Rows from block 3 of a small multi-label audio tagger, named by matrix and row number. Rows with one number within an expert belong to one neuron, the router's apart. Each number is 128 + 32 x the weight over its row's rms, rounded and kept within 0 to 255. All counts start at 0. Numbers have three digits each.
Before each expert's rows are labels from the 100 clips, of 14848, where the router gives the expert most weight on average: "top examples" is what is common among them. Only what is clearly more common there than usual is listed. The data: short pieces for a synthesised band: melody, chords, bass and drums. In brackets: how many of the 100.
# router: router (model.blocks.3.mlp.router.weight, 16x256), inputs 86-171
# up: expert up (model.blocks.3.mlp.up, 16x512x256), inputs 86-171
# down: expert down (model.blocks.3.mlp.down, 16x256x512, transposed), outputs 86-171

# expert 15
top examples: flute-like (70); saxophone-like (25)
router.15:120132205099084118164100116099113164137108119125142093136195135129141174111157176146096077084141169143097167113127193149078098152076093161161050117114130106149122097162141139168117135088091078171132145167077093097074101132181185080201147173181146134092101115
up.4:133102111112147157145229128123160099123119155142079062110101116148097119098110126055152142132117119151160153139137117171166136176163119102095127082134154160115085134113068081089197095188113167069113132107133112124126150127166151100112131110090133185119122146
down.4:150083125151146094146091076159096141075127167110029095146108126108114099068061117095147072035182094196099141151174116114113111103114139119138103112149121187161166103082120116142103187095141147146116198186043143105087120143152101168106154123142154126206155142
up.5:208071141177097156140148171120176166097101074153176173122085092134174121140138120129087121083169097151109157109166154106113123081127174150127159148113162106174118172137142127129061089156198112114095131122195126100164132149109122148135104104134134197142087158
down.5:110127093155163119152161209171114095067167095161074099120123136119085041160081091153104093173132134232119158180094130112149146134128117164142095116148115071154146144140160135182063107099126128140123110148093217166150139102122131135076166121131069171146086124
up.6:096151059128095080123140146145074177191140135125091121145086157121157102079128094123102146117198142148108192078156090184098075139111167166128117118085169164135185199108192086105185085106128169072094122129125143096157136114088110087142088090098093107101165102
down.6:165148175104091101094118102147103146107094173155122185158093134119130191103117106115125183056110131157125122041126119103151151115135177079097112107081216131118159128137121101141129144127160138107121168059098098137113167120123115097106136141162121134123143102
up.7:128132072106114171089132125186089090162128169134149116091117166079110085117133141139154165131173113096169150221166085093124107114070088129135150105097097135152150135137118119103196159176092138112129101103127095088104066142126079087159152084130234113148157154
down.7:174147118115090155090134158196139095166162166087156093136135160097089165117143131178099120177154102163132027112140213141099139131162186040083138131107103139166134132156118144153135105125173101144099159116143163226139125091125086135151098099118089117121114099
up.8:127113162143120089183114162126111108123098155167143157131099131166138141136134115163142114119142103150128104113143136110178153114122149157061134146149170135108125169119121135128152160122092179121161109107145097126188226099146108140145115116162146137122123133
down.8:129126081113126156148123191112112150089142143139169135182073172112157087101031116112123150127123110102079145145142130138135153127132153162157168090092176116113152076168142175105109154121096138102150123140109136126086169104116099087120136137108103184149070100
up.9:139165124128236176104115091100216157194112116209070096112108118189113125200112106181136092118127112107114120160134131108154167102153075090093101157088143102093100147196143100105147184211134151151168106094119098144174193075107097157124169147133107131079187138
down.9:152136141157155134148058158156134124108144110121094199118127147180177159091127139083149138124073181143173120107103094106143174134147109105098197156133165163105144159122138108090147150069132190122170136093135137158113079111110105098134138126092133089094172117
up.10:112103127079116105062180098114150148148183144164138128139150161160203115189118141121033124168135131064175090124082153125105141147138132118137146147136230071089121093179120154133164112148126077112147091078118100195156119115161096133129095101161158126140104128
down.10:147148079126119169090127174146109196117136109137176159124074124180127098164164117126140142151148145102104113134142147162149134093161088099140156097136140134108090102172167111124169121076151145101090134121110159170186107125113113163141119188077113109096106135
up.11:151141153134114109138099186105156125188119211122154177079142132085164111123126094118137111125051117093121151122168132091101149128151089149179137129107139129137131126164122148139118077123150126101112118145169121147112096135138118207124102094135188140113163098
down.11:135082086142069150165142157153102136153137113045120102053138157112121148129138108139124138152123090117133155108144177160155046157116108084088108150091105166157149153095123116140165078114157131140142138121126131181174126075153145168125118146176101110165120079
up.12:165129077188169129164119160085124164115128095112143143179118091149118052136121130123109119125127144090136138139138141135109141120156131141061108149142169134154125178116131087137102116139172106108100107078193170131125093116078144202140166143101132150082122127
down.12:138117144128125200108116175164107100077168132110121099153116144128138140080112098149116138135142079197127131106154137127114112115135167127088071100097096102191129155110092135105104084085121178090117145117091151112144126103169133195080120144164096143201116118
up.13:141125143069106132098128072092157139150140182153078161079142168148045125111158089072073104152177098153154129144091087101143118112133138081144135136141134132072077156170163138114111095173161100054164164120100096092153103115070118092130207129125131150089134132
down.13:120123175146165121151089152127148125111159174099130184128117162175152185089173131167125079111128119097128094105096117108102124147115067088157191133107163177096119104056077105063082151125141131136196119154082157119156129155143092092099121172134218139107219137
up.14:138145120167190123076126085150220153151096129128048205159144129153188099131155146116127103109129142098136164087137092119118165134114133120083109113126162148124101137111026098074155118158100151146190099086165088119136083175118094163169147127124163124049183152
down.14:120145110213140197080090148145104100146148096113076172069103164147156155111096078188129173131068143150167103165128100120139202101135118114130139153127125165129147172116189104143072168137088155122106121112120166161127170108107079140095121134083075146087153138
up.15:123123120145155131122128092195136119135190121136160173076128193133164114139110072083109100151035128097188095123120141147126119133096134107128141155119157109080155120169127123131159113190171129097159132175119130146173145108146071150141042127162113166138129130
down.15:096129118097073118113165123162178103158159132091162122142119101105163093152116112125130113140169129132165094116173150185094128148119087118141153088060123124093132040096102172166118064180178138075140148123124119146169130094145131161108095114121166150131133179
up.16:116104099102128128119116043182142121119141152136142147122102148155097117076128074055127114130142088080136115166178114076117115111064118126129133165107071111139134141180206061056182129139171088067131148152100136074167146126077085152053159127096108110157187158
down.16:108143085103188091160155140158134136115130119098163140173112113082187100179161137139136179137071158094099169116142145167087101157122127095194122173127140134106156056165125095136171139186104094116109121122139091167132113106151073117100137091115127116094109143
up.17:161136062110158113095194103095190160131133128134055104190107112138107054102113132105117094198163120085123130170154119124092140100138171118144136115157158122127082171152056075126147128180104123136105126150193152106141140142110091133167137067127157116110115167
down.17:181157144176189132132203068152147130168122099186040145117139124163102160077110125118160090178181153137159139123146123095101180128148128093121164147176184158111131125148154068128112152151142164163095082162149137161137107096144140111143151054134109133063153176
up.18:136118157147092133172170180140130110108134171112130115166128184171124152107142112124100124180035107158099135127086154139080106085102154104141154143116155120127088101097127110115129147145134129099161112097165134126125214132142141163099157155091120124140135083
down.18:151082146165114087098144118129089142166145108123140136108165101081122140095115133167127079155105125117111101139105141060223176131051122108063166168120107124063115117210188048187158137132089131136069157171130142160132125077139130128140085126107100082075163170
up.19:145153122109094171139094111085119140105121193151139185145073190155111127118145076131099141167100089193110093139157129114171114079118188141207137062111166133118115131135147150128170142099131109101120089074135136080116162147129118113112127112096145152143139137
down.19:163135140078166137107104136139063181157201161114064126127133135082065162122101153149119107172148096195155087203109140101141117116113120130163157100187103109121186136145137086127102155108139165130109145136110149207091170058088090157121116144179128125137136049
up.20:104168144135127115154157145089141080104105221074148148129145129143049105165107130124139142122106144108088120174183129131171121142084103128077184229180116204083087129152162072064108181114087111131113160142158132151203184127107133102103092093141130129075149113
down.20:155134168103167108149157137143134083120132162157113157174113070126176134101070137118160161096108122140120074112145126169118140127084175138148116060132160132125156140121122106119090132116062199141122129097099132114065162095130065100155089143120141186171143106
up.21:098107112093119117128143111069131173155133136081164135094126167136102142118115140132096156122153138086102139138133193139090142123061103145114128215098141101175104222091123140077146084138130156107120152085127140077135114144112075088159072145141138110109158100
down.21:112168117036171123140150107122178121113091099168123156167119101127164094146089109098155168090104139137067153133134076075116089091124122129094048136102093133134091130104137100132095130170142139152098170043203064139182117098138180108137175104164124137074128118

# expert 2
top examples: harpsichord-like (73); reverberation (73); text has "reverberant" (73); text has "room" (73)
router.2:157152180173073130182136121098122163124164076115124136102135132121099072138149106176118092145164090163148155129112171142101135113166184166108117088164111092142147165068124126189161118117158179119159171134159148136068174194130155192158102137147163134117072191
up.4:131088095143115155124095080085130110207119135153155131072130068136131126093090132122147146094130123134182161113095099096127177171129085161124133213103117119169152170101141176113132106145156149195108140107122147146159104135138109088163109075104135111134182160
down.4:145113170094160124187118152136045134097078127103136123182158107094175081138121120129157165125065064103110134106030127129166166165122130133070090113115123146110163131102100101168103105097165103088130139093134129150124075123103136151141071171125135127141116161
up.5:189119119114136196095150033176151133210119125202071108131128162141148170089074125143150122185144095146056086173167167069140158174153091143147098137079145152176130100129132132123143132131140132205087119124090140154146148104127147081148109066170136118126125106
down.5:184130108138081082132130047175122122126140119060138190103093148119132136075116115155121126113137065154162105065142128130104169192138190090111195132100220152134159109134115162162115122143191120115101134119105126183131090117108102099128148082119094127114109172
up.6:106118089141124131106153089160103118097143133136077090140145172116088091101094181098143129136132137112104117174124134160122128129128157057137124086099117141102150121149138134114144220216138122072144141115077086098101134106113105132112153092163083111139146143
down.6:184150123176121172141076127121131098117100149140130118162121157138127133109144078157136132122104141152095086189096165086120133094130144042066056120117100130150137181134078112144130159159128042143134137091131091127108171174166119141134090146106126102181171145
up.7:119079132121147165135152172125143113131167101111085141094129120054100179151136210075165128135123160159107059084173137172093158189131146152119119145042140111174102131123057143067102130114131144124155137155130131181125148121164070134124144144161099112155138043
down.7:163127122167113121122115147090166115190159130148116105118104116163077176166157206130116103161128114138107110069139117194107169151112185165117161176059154153127061120083096119105163131170164137132105104107113129107166155133109127132113100066086107139179168115
up.8:100136090103141110136122100163083138123144135140160039128191118186137123156092165123128088101129094126201145170161139159125122111147089113137095184152143133073134058119080121114189152072094149131150132138082088097129143090158148149122124119100120114182119143
down.8:096120085154130103114131165047127150132146123102071118103120119188144116106137193135148079151053096116166136080145114148185105161123125117090117119109094161112099116144113178100137126129122172143104098155078170148153158117107137190069120140176121135110090127
up.9:144142104135142196044103077126073085095106139184196106177120128180126129159089152121125138152140121134125103125155097136178121088128101184173126120127159159100169095167112140117149186149126110118171094151064116091105181119150058139082138071141102056134116137
down.9:124127102150109180103120120107162121093098193128128100161087195127093097157092085117127106165102140157106063144154119122126144073181140095118062086133141080155098202118074171116172176181124087183127134167129115127088137183134071158122123126158093111132135134
up.10:128134170115139120101126142100134151188153178120066126103175116131147145132118142153113140113113121104112089128091159161172146165115125121102157150095108114089143153117151106088105161124096142133078099204171135152143179126074077111157181085176097165099147131
down.10:146136125136147171121091181164133113130087147148104131141146095103103129159106135133134138145133150119087083131092121099152143114099131145129118127117130129135136153160091072130140141169173155140125079070167048152145163154084115164174098075125124133126152147
up.11:166152109181179122041153122102147155127117187155116109162104148122062096164135150143069125090165139092062090159135045134112122113161172134101135127157117137134057165141155124149080125127157099161184118113155149095107033133084140084117162120080131194056178123
down.11:117136061139145157091144115205136147167162118138123141124162160138087132131087123107123088138151119127140090160194184080099145088180147090113123142177107143136103134132200126165115079082151110132046110117121130164103076063163126160093141081083123095123178130
up.12:097095118068181182154057105077050115125122154174138127125150103155113124160130151124113096187106129086118134194155104116144095114085114140225081116187118096139137117116191122143181169144072144124161140124150100104168122148132119111149142073140177101147126135
down.12:115157136047176068122182108123147093168108089110112092122145068090110115114100153131116172152137130111115175077160094157119159206094148102179136151121144164121118074090097111150112131178144145068091131125128066188143106072157196136096147089095092134098109115
up.13:137125175081134148138063094129094179132083083086183096117194144125168182077154104095129195144110112070162144147190137098084171151112150139135103162074163083111082126144113074125121169135155106071112186109124127137123136170107137111184147111119133113045121098
down.13:166100080165149133091139135081081187129107093155093088105125085178137141118082120184118142140155117130103149152136124084108096113114043100112077105123106157145143110073136147107119132099134129141074149185118125136105119077171171153077102115121133133124155191
up.14:132094130125136142129119117147131113144110161157114099144111133117141082188102188146145133193110165129113068195225104143115160197114116140149146186072197107163154140099100175169119187177127103131167143121076105172131149100098046106093144066132143124128112109
down.14:159173075075142118090113106133149140140144127125127134181126108056125145143117118105131157142080176128120099130144082209104125146131192110133097128134153047118140216119103138081153136146095181114139130065136110127084137181113098116148078082107105131149100127
up.15:145133087107147065156110112142099170111082122135197115140114127127151131114132119153053098087115107072151141133140100124081113130152147133115112165158190162119114129161158172126133131205143130106154154139155077080152132104128161099133212134148110184025096072
down.15:119172064104136148104201098174168085083158097122147172125127153094132073154099062097118099164089133074190126102198120125134130150169129096151118092115110100106118087123137128135159105094133173112119087132183169145131095117109081136073128140098073138130091148
up.16:152142148141122169125143161125114153141168160137078083102198123110064155134164189148132104161120146154156100095096159080147129117109105061111109160142129117130078086131150117120115093149155162147171111169157113139106135047108086135091091158131123169112145116
down.16:135084157144113108116092163154119144047102146111146130134125056161115069180140162151096125088133085173145075102097073100134153100092131123097171105108127120130170166098124181165171104087151072113166121096083154132147111184096091132102132130147180144170148186
up.17:157105152131142080157153082175045114095149155111138116101155142070085130155154150109138162087154102140153146101137128130056114160117140113056172167178162135115185131200090129111164132105087092082198094163140108066098139083104110161110137156150139100094140149
down.17:119106122141129095152061112108105112115090138116116168162174106192157113121190160125160100128186137098119153128155126090116128138179158186134174141161130172100145143150189131175122126062091079139126102134120168106133080144161157188079177119114177101124152103
up.18:135068134156159173161117189127153189119109127090166102128078108078131210154139146147029129121088138138143137144083134166090101120132156102110163186103176132141134166107115102128093150146148140100130135083098143119136154085125164105136121091128134166073179135
down.18:129131103027144110135169148136160134152117065172128142110131162071112110125159091052111142176154148128199126157140124100160081097200118130113150149117131100167131112106128099114140080115159163106061093124158132139125100178100134099163170129132133115161118141
up.19:144133115132129129129186098107153091205147173168085125085161091093106182147135098145133104167109131157146129105106156115155165140116126111114161153078201079112136105144113175141154121164113159092150064093112153173156126046099103117180132111173146201156137139
down.19:185167097187104100122132159183162146131150142157107113090120152134090152116094142118112139122139099180117094107152101102071150128178227091095162160108218091156097171180124129149144146160136106123108146123107141149120137084150115106133095053132076169122127136
up.20:111150163086166143097130137086067138148114083121128112077164085164136187098151123077152132109136124150182092119139144109167095200145115130167118103107107120093181076129128172111124170109170141112169068163145123154166098056152151090114136168154083163118130110
down.20:162140138050109122080145098148099197133111136104153169129133112131150117124115141161110142099103121124124150138151107161124109128090101202127037139102130112096181115121179120094100174100190144089166176143167106100103114156087110112192131210154084203172141081
up.21:123172133155111174168091187163175144153138146119070200078110171100102147151175119122114092146053102118136122150117124167127097092135113122095178113154113157165069144181100112117109129159091159123209097125200071142176133150156166103095130138081126194145173112
down.21:114095132116097176141143158155106124086170127144134127087129105118053107233165173089129130175153117130097142171080118112179150091172092160117168124103106114160149136210192169106115066070187159096105124089099149175153077073094123085146122098136106164124100079

# expert 13
top examples: square lead (82); melody instrument: square lead (79)
router.13:107139142084105204136050139105188098168176082087098151120159177108094118193162132095155091160073159139122068137189156132153099133150134095121080179064107101099096176146137099108107147167102178146124150119155099153196166114091144171087202173116068135109135092
up.4:183148103146159213107052109153132101139138137170152109135096125135114115139118087140101124120176128089091071193175151109149102136146125139175079205080096157161133124125147144133115104141183118148093153106141145112150172155109113124139106097109116139137129139
down.4:169143125136135111121186069127136107133080118157117121141152095117106132158085047116109178211072136135142134153123079100149135191096152080164137150168181125131111193147121103127125164176098106104117123138144133124119159145131153081159135094147055202093119087
up.5:131136148157114116139171093153124136031072138114159059184101054159136156160094121088109089162147074121114128118179124164068085078103141136160082123066137148114134065132046131134137191082150125122134155125156110090079152147135144143161102134147142155147115104
down.5:143128112117111119108191139161152111113126110128094124111106107127077094109072170167071125142172108160169124136163122127015087154099190118093136134109113132127067096179091120126076152177124150099163124088094128144096101105107164101086155044145127137131181117
up.6:131113142068107130119140163149102118093073171154188130158111093143118131162144167105106137105191120153129129152131107190068144181167163140116111098092165145147154126164085161134127110119119094060140170070142039114087165104121172172120129128140150117077144090
down.6:232146076151152149073143113153084176116121113108113150129100141091095150107148113133071155144100134151122110128165154128147144089096177144120108143162144114169223163151128126121167171124172159156125150139075157108068123155147102121155102144090088106171115073
up.7:082141116108165169158106111135092091138071158095121194111151183107112111126099138161201156158104081166119169135103093115119155120124076126105159063125109146167104064119112098137092141148120093167102151148054156109091145200187133124134180139133159041146175132
down.7:139142091112173136123092184134066103160160227180113085139148150133095116092102125197112089100162055156098073157089169122160164106065134127088163112144103106089135087134108094117126197129123123155120123150098187168086156126080082148179132100150185128124118137
up.8:137106158148122165116163111110141209148138121133099106081107060164105184166119153176109101170100098121183109135092106196122123127105108080130156127113093090098148125135098138103100119195127160121178083171074088146165139025105071141119033151105107139095162152
down.8:123120101105151102121159154075115124109142100155134128152142076194139087168126168148074144150076130092131153064100108157170106188131119121167093124108083094078137096132113162110136044139122127049123114106133141118170089135112184108178142190129167200148097128
up.9:097150120164131118097108104135177118116111125151151088150123052082198122140120143182107159153124184054123167140097119107152122078138142124145148118184119195202191159131125138180115070191101124121115112043096074142127113061105127103139154080106139129163121124
down.9:121153167095122158111073150182121099101103165117100157174134128141129146089095188147145160093089172174062101137126092112076082147074193144142141172111159135130114110186115104110147160149085097110113123110103070060083188154181079140081158077132108089153160115
up.10:144101131158128141110098131094121126121147162133131165032094111095113150113145072094073096132058072085187110134133097075158115136073125135138131082140108149074169116129172156112123158174177128127157130192121115120093145117093099103086119074067139101104160195
down.10:165108105121128157176120082081130135105087177144124182126141141084116152104127112107132081145073133108099113116186123150153174110109131128140144062141084168170151134114126108116162207135170128180108171106143167096067130156156140078086031152070147096133110133
up.11:118096109090119142123131130149096161091145086088094141054153133123145131201121178135137127161115121141134111188079166144098117094112119127077165182152139135147116152190123100124131107147133112095150167156120128109118112079115055151091119213121106145097162078
down.11:108130072122176137120058099101049211184123124153080110153159130147188125165144129124166120178116186121101188142097091121166138090164149146116080127111137098129161125089205102112141140103051124105064137120124148101091146137067146150145091171125133109158136082
up.12:154123099152110130126191080103143099079119124172111136144114114164170107188136122154126080156134118076104214149082087130150086169187040135091141168151180124109161151172119163130103151125110117100157095158141133153147091103165167119116117126089121184125111168
down.12:153131166157150096129123122144163093062163153158192109123055093117144185153124144091154174076121115125142061141109098116151094134126116118163105140129117178119097079196105118149148101119133090146112077128121085130172132136123104112122151169125152178102140162
up.13:194166055157161087112140155135130200111149145125116152147116119207151120157065204131120120181144108111047085171180116102087086095081144140114116169184131149151148116181157063094120119109141143091116172132068121116143134171137074130088099106119174123180111152
down.13:139053103128110118128143184135078159052146130125089139088134131130086126142124162092094097157116138191138115097141093144108151113072114175099158099107118147122123139102110100092122101069102178142144076148104146101100061134080085133118131127115168143175181115
up.14:191109056071149119098228113161101134144140146117105114138158121121181161103090153053114153216113152140129136133146092180141136144182140099143091071114142126181103111110102122103177082051058113172108080106118133072137124133099048137110111130138101115145082137
down.14:135109157189151105121126127072113117188106109146137073083100084162139178132154131133102153109125152135144136069098091135139154126119106134116127140102149164125155116121086180107134100162123123137150107096099056107109146099180170110080076106111194183095152148
up.15:120132094132112155158114168105170171097152183117118140091106163179089133101132183088128101152131127181110093179120120153124164129078169179138193142148129162093102088138109111062076177130124115110144109171138104114152130182139099064091097128115141170161165087
down.15:180090123137103129139115153104087140079105143103137141136126143101131124093112117116096152132116124152116152137122046119170110091039099184099106134103118096118101126111135084108157173130166122168139162199121119096148101163063100104113125194160142134154161096
up.16:133107144086107075165120111149103168066185130132144095136156116130143119148131178125088110136152114077065116113137170101145134115128135174105133133107154168164109145095126114101094137160137122126128181091129144164129127160194132161203093089185166099170122104
down.16:138097170132079124164094215136113132076115126110109109157124134153106162165183164138081124142100111137138047105111123129139090090109202134081133162091125141162107180123084134110195082144153038090132135161120076135151131186047098182119151064123146110158174144
up.17:113146197099093147079101148155089111054141195133130190103143169080114119115150136159140134075111057135134079135123100117118101149110090112149128113078128140135109131130125073163101178151161096105132219167102103124075159150134081139172106145154182130111173184
down.17:156161089095154240085140155179074107102079134155143125134180114111090113184130105153148120174114057136104165178112109114169124127123098109107065131090042093142143125114149130148118140177153072075110123112104065104134128056130212116115153124146114116038121201
up.18:152141144053060099104220080171080065152138145165145162149167133161170128097109139127157135145145099141142102084116131148134107136084138114096146146106156213082165093105056106222152138169138134145072182103091089186143151123126080160153170145194101133155170127
down.18:137138121175128139094150103092157147130107126140065139144081177149178099116132132185139100161113109108136074156153170160096152210152166093075117122105096109128092104162141165158089160151055155122150117103186164125112157152164173115079077127120138162087115154
up.19:096123157135146074137167146138151102162175191119124113104072112095152109086115126163119134136144137165115193131158141209141156156118082160149089109126132173195130114105092105180143135115109074119108119181105130131121131078101103183188111095144155200106156149
down.19:132144094177153161144159145127163104108147096156078085129119091086141110181114141146145128111154143113106099175117120077116104153088101138100063149149128125158056079165110133115090086140094179141170111067135078149186102097141124123124092136110165149088123099
up.20:124128189126078144094074097146075166111111156128173146118165155091133080153118110144129176123107122109103071102168161182135132134086146095139112085103150118134155176145164117181172178169084110144127162114096135119060160146107152125140096147131115112194110168
down.20:087149089141110118109090106165074109158083104130095069160195105152160120128114136164161139106107144191120130121120120139088102103042221110109066125136102113106168171104146150169130099092100146106138136089100129124107150158119140172141104151150110105190136160
up.21:102154112179156131056149136140189148194149129110142082069144126156120113180139111103129080110105138073155150141177144107112124139141139109103132148107128145149121119094128202144117101108105139196181165111159170139129146122132101144050068144108134149140186133
down.21:114174159131110172104157146189182069113133138100113152123114137091090142134115146139111154087169078136139114117197102077116103142108092112108120091160104138170167185144070134131130137116103135110147112184122089123125132150189132219085190149128072096091115167

# expert 8
top examples: bass line (100); quiet level (95); marimba-like (33)
router.8:113172079131114138091167176180115099090166074091066132148129174144119134179175206132159113101184156196137115151105102187162080175188126137088156088116144164123182131149183159149060101134142132054154131120139128169135123117082051160105123129111112128139111101
up.4:098046104108112111162132085102065136121134109143187159119107141140183168126078097099137176130121109124146142129114135148163096168151125141174108200182208146132153183122168087083145116146084086114082087158052139092144138157134067119167139153081118126138124085
down.4:071104181152059105104091085132076171167121109100090130126174131146117142161122142151183111135145163156204090119145089146107134122101185165111098109154150154099118159120110088180200140121106166119136114169099091080105137118122102183167120173149149129173196102
up.5:074096158094100108168159161099105102083096230142134100064099151139093130212141131134168097155143151163126099168169152113120127165094050092127142166165115067159120129144137119098180157095069085125116154092148106119143218157108155126158131122207108122111117149
down.5:122113124188125165164227091140148081083092141133163193086142105180158126140119101127098113119128104103161165138190086058133134143101123094168184138211123114105109113137120132180091169148096107121142098155129202095151102113125161085114144100129137193099124138
up.6:171176139113163082122123080157094108148174139136115156089205136171130121118092120104084103148133136071145122124157100020081179115073148160120170153125128126088136124071166145126111127112146107159086102208132165153173082169084108117141165071173168106087154130
down.6:156154153123129156112156118191145151133121110105133170108133149124103148114126111130101151139141123120141125123155099115130154103095124082112171127099112157144160138125111063147101166131162172095121118144104142115112118091138128111105157099174117125089190124
up.7:131197189153124101147087106161085138132083207145100155094234130074109090043144087159145141121118097151105140114065152086078113100077158124055087115151128149118109134117137139140133098115140123120179146143144112096118175072188127153109136128142098123124164138
down.7:139145045104170105155111164134127141124079114089121145136142129116124130103161124088101092183141097094097147164156167108099113143166150108139144187104139099133155162142143087104111133130093077059087165129101109116104104125126143126084195050082100078143138165
up.8:100174155099143106121118143093149113150078149169121069174107098159137167115165109097135128157110119164133147125107075119140094098184139183100081090109137079092085130141090142110200129131133100084171085076091086061121195134168124149158111213122145143100097117
down.8:129161046152181181149137117110168095133079202174143117174138093167170086134068131123128151150131151101037077077159146143172135120076119155124056141107097099143131076107170160100117168138144133193155085129107138049169146171154099114127117081138100131096102130
up.9:128158158087140138132096157134112130152118141156119114165102181147094150109102133149112067161140150149142133150167107096118137126100139184116114211132139095148120095151124137086130167180136150136162104105112105093099196178145079086153163053205150084160101145
down.9:145110127110100141110108138185130127124116116101097072172068147147156070119160091193128136148109103119105124177127158111141126118125123091145078128108108093124131135109095158110109119166121095119061129149103120113140148165097106187162166118095123125121134165
up.10:133122134101136139143140140140157147140161132070124179131134104128121136184104176182126106105142114115177126132189150122102147111000160125199115202124123158111140149148154090103200125130069140166116176157158121155129139126121117090164216121078122057095156128
down.10:133129121123137089153153190143075186140165159087138133169126169166190035178163215126157128105148116144129146185078144153137102145128109172063111147108172166099112055110148123123144122075123109091120171145116188105193109151100116153172118213154190142145091106
up.11:127091101132120143153150109100157080116139139161141162174081105123100041125082154101127177190107115105089159182180091131150135138127104150162153136137202114088129130117069135106097149154147053135105105243085121174136122179115118038132140063164174169120123115
down.11:082153118071089086119153164134184113126127127122107138175082108112109114103109127084158111145129101167168136078218111151141096123138216142120106109099175140088129090085110156130132133122129146085080121161158107109082147123096122198091170101145082084167145115
up.12:190120127083109141075105123120148177154126165126166101153124150135113148176106150144089151152114139143119107141116140112155094128092150135151140177181115167127116197181139096130156125113192087181125137184090144125127195083104065116105118108086150159160132096
down.12:110168102105198172125138162182093066113107119144156127130126073142115101159105127087121140151107160131106121208151102098110089112072156117174108110175094110174096123150175117155153141121123114124099100112075130122131141123175095121160164111111107136167147076
up.13:071120068119194154183181141122171122151111097151101098079126147055165134143115097073119150101143123104207105142146129100109140166141099123180106151149126093102093101103081103146096114173144172100110169092155194116157103157143139110168097164090087171139148157
down.13:101084122113126186157114092129147136130123148118142150143091149127155143148112143121134143084157139143114100105147129150120129092137081094082154113127182146134172160104148177084114191162141153080227098114092150120166155121147043092173097136093156146101151107
up.14:129141160118134120162148141134127112150172123118109119119109162112128120096108132176124109100138096042184140123140161120114177165145049128160123132151121047155105115121061197114128131155158158129167193159139145150104136111184058122100121177138155088126119129
down.14:124047143123086133095155108098087169086108140083132138139175075149135068151118150181151154136191125145085132126074124139103100159117064108083121103101129147091163072062096085094099145124173094111122133159141131208115105138121182122072108169213150157131158105
up.15:121113159082090081130079108097192190185087105109126178161094115126135122115124147135144107158110165144139191129141087091125141076105135188113136104154219137076121134169156107144162145157088117176113095131081085094115169097094152117168192134128100126090140058
down.15:109130173092186128165115131188097071149060178152142148149151121064173152119062107112135171140125160118125141168140090088123155133088168151169174087132138146143099142145154091155091182110100091157123149105155124065116154127119077077139140143094146139117137124
up.16:166154100108128095187137131105109143156105117148147173120135104139139070112152131106136135130094111094069143166128099093102152129108084145158129146151084198092093055121169117157136106112172185159087197093177115128177105122149154070121100123071157147155112125
down.16:082054208135120129167060109098083127148098114130141127116150116107161152143139092146133144100121109132223112136137138095186133121076123136116163070160104157143116196057128166212134095124114114153129094116121144102120100182129153131139137159084209089135135133
up.17:149155112061165095164116177166137150143155099091110145102143136092152093070042149141170116136128113138107081144142129108146164117106140172151118181129093179109133109099159105065143138177160150111112181208137148151197157069057067081142132113156130087073124091
down.17:127133180111093103121101156142166152105143186115159111181137155104137050163159150115108149178119103193200112129112161150147124060069133179142115063140158132143138116108137114123187121096193111159123102134042165111139101197106116167175146134111137122169137111
up.18:126147134103145136129142067196116096174110116117089140106142150097113117103165165098168159090105117159172129152125190161126176186128166091166173102101155202156100131098127085115192123183135058136094136165083156099152085128131100049155146130107071130158141145
down.18:154132129138118155115129102138129155098115168111140139117125206119110115169181189138114127103118158136026092158109150114116188083121140130093125155099124106167137150145153125137159139096170076172189153066101108087145124140114097059174107116100104123103153096
up.19:110163083154160177077160146136114150204093186175107126121143172136178142132127113153173143146194150146157074102063127145139182089060169163120090122113150163107139105164183094173115185108127143121154111129108133140169132096081123099116127104090104071177132144
down.19:129173123117143055126157172116151137080123155093133179118133089154133032186178193149149123168047133159119166135070074139125128136078117118133052117098166130131131091161130110142145086128081076109176163063127103153153129156121106087154079135124088130098126129
up.20:132124119130119139143109149139103076086088124149196149099097096126118145127074093132126115211145087151121129135156115120126160140107048147168134132082137102144152096120141106099108141178154100102150115101110089108096140141218142069148166085108144098155111152
down.20:148136112114150156102116155149096093172117155127110098163143130171085131101089083193147097179117048161137123149161144134088119166098130017130120145154132115108107160121103148115138169141118114108074172168068154149093227091159131148153149120174100138145160161
up.21:119106144193188181104122100089126145158138096153136100134098084172173135123116092103161187118111074155121087111115135118104101124121101064143086073075168132163151142126090111112110128119137131146111068143112114101121197115152111168161131091159134179131145145
down.21:117163128074088111108114122134143103083136146091144151149134107134112110152146166143168120136152133114162093072132118142096107148124139116064147075107139135100097142102064121121156113114124126078180158082150096133133148125135138136106075145149163144147140152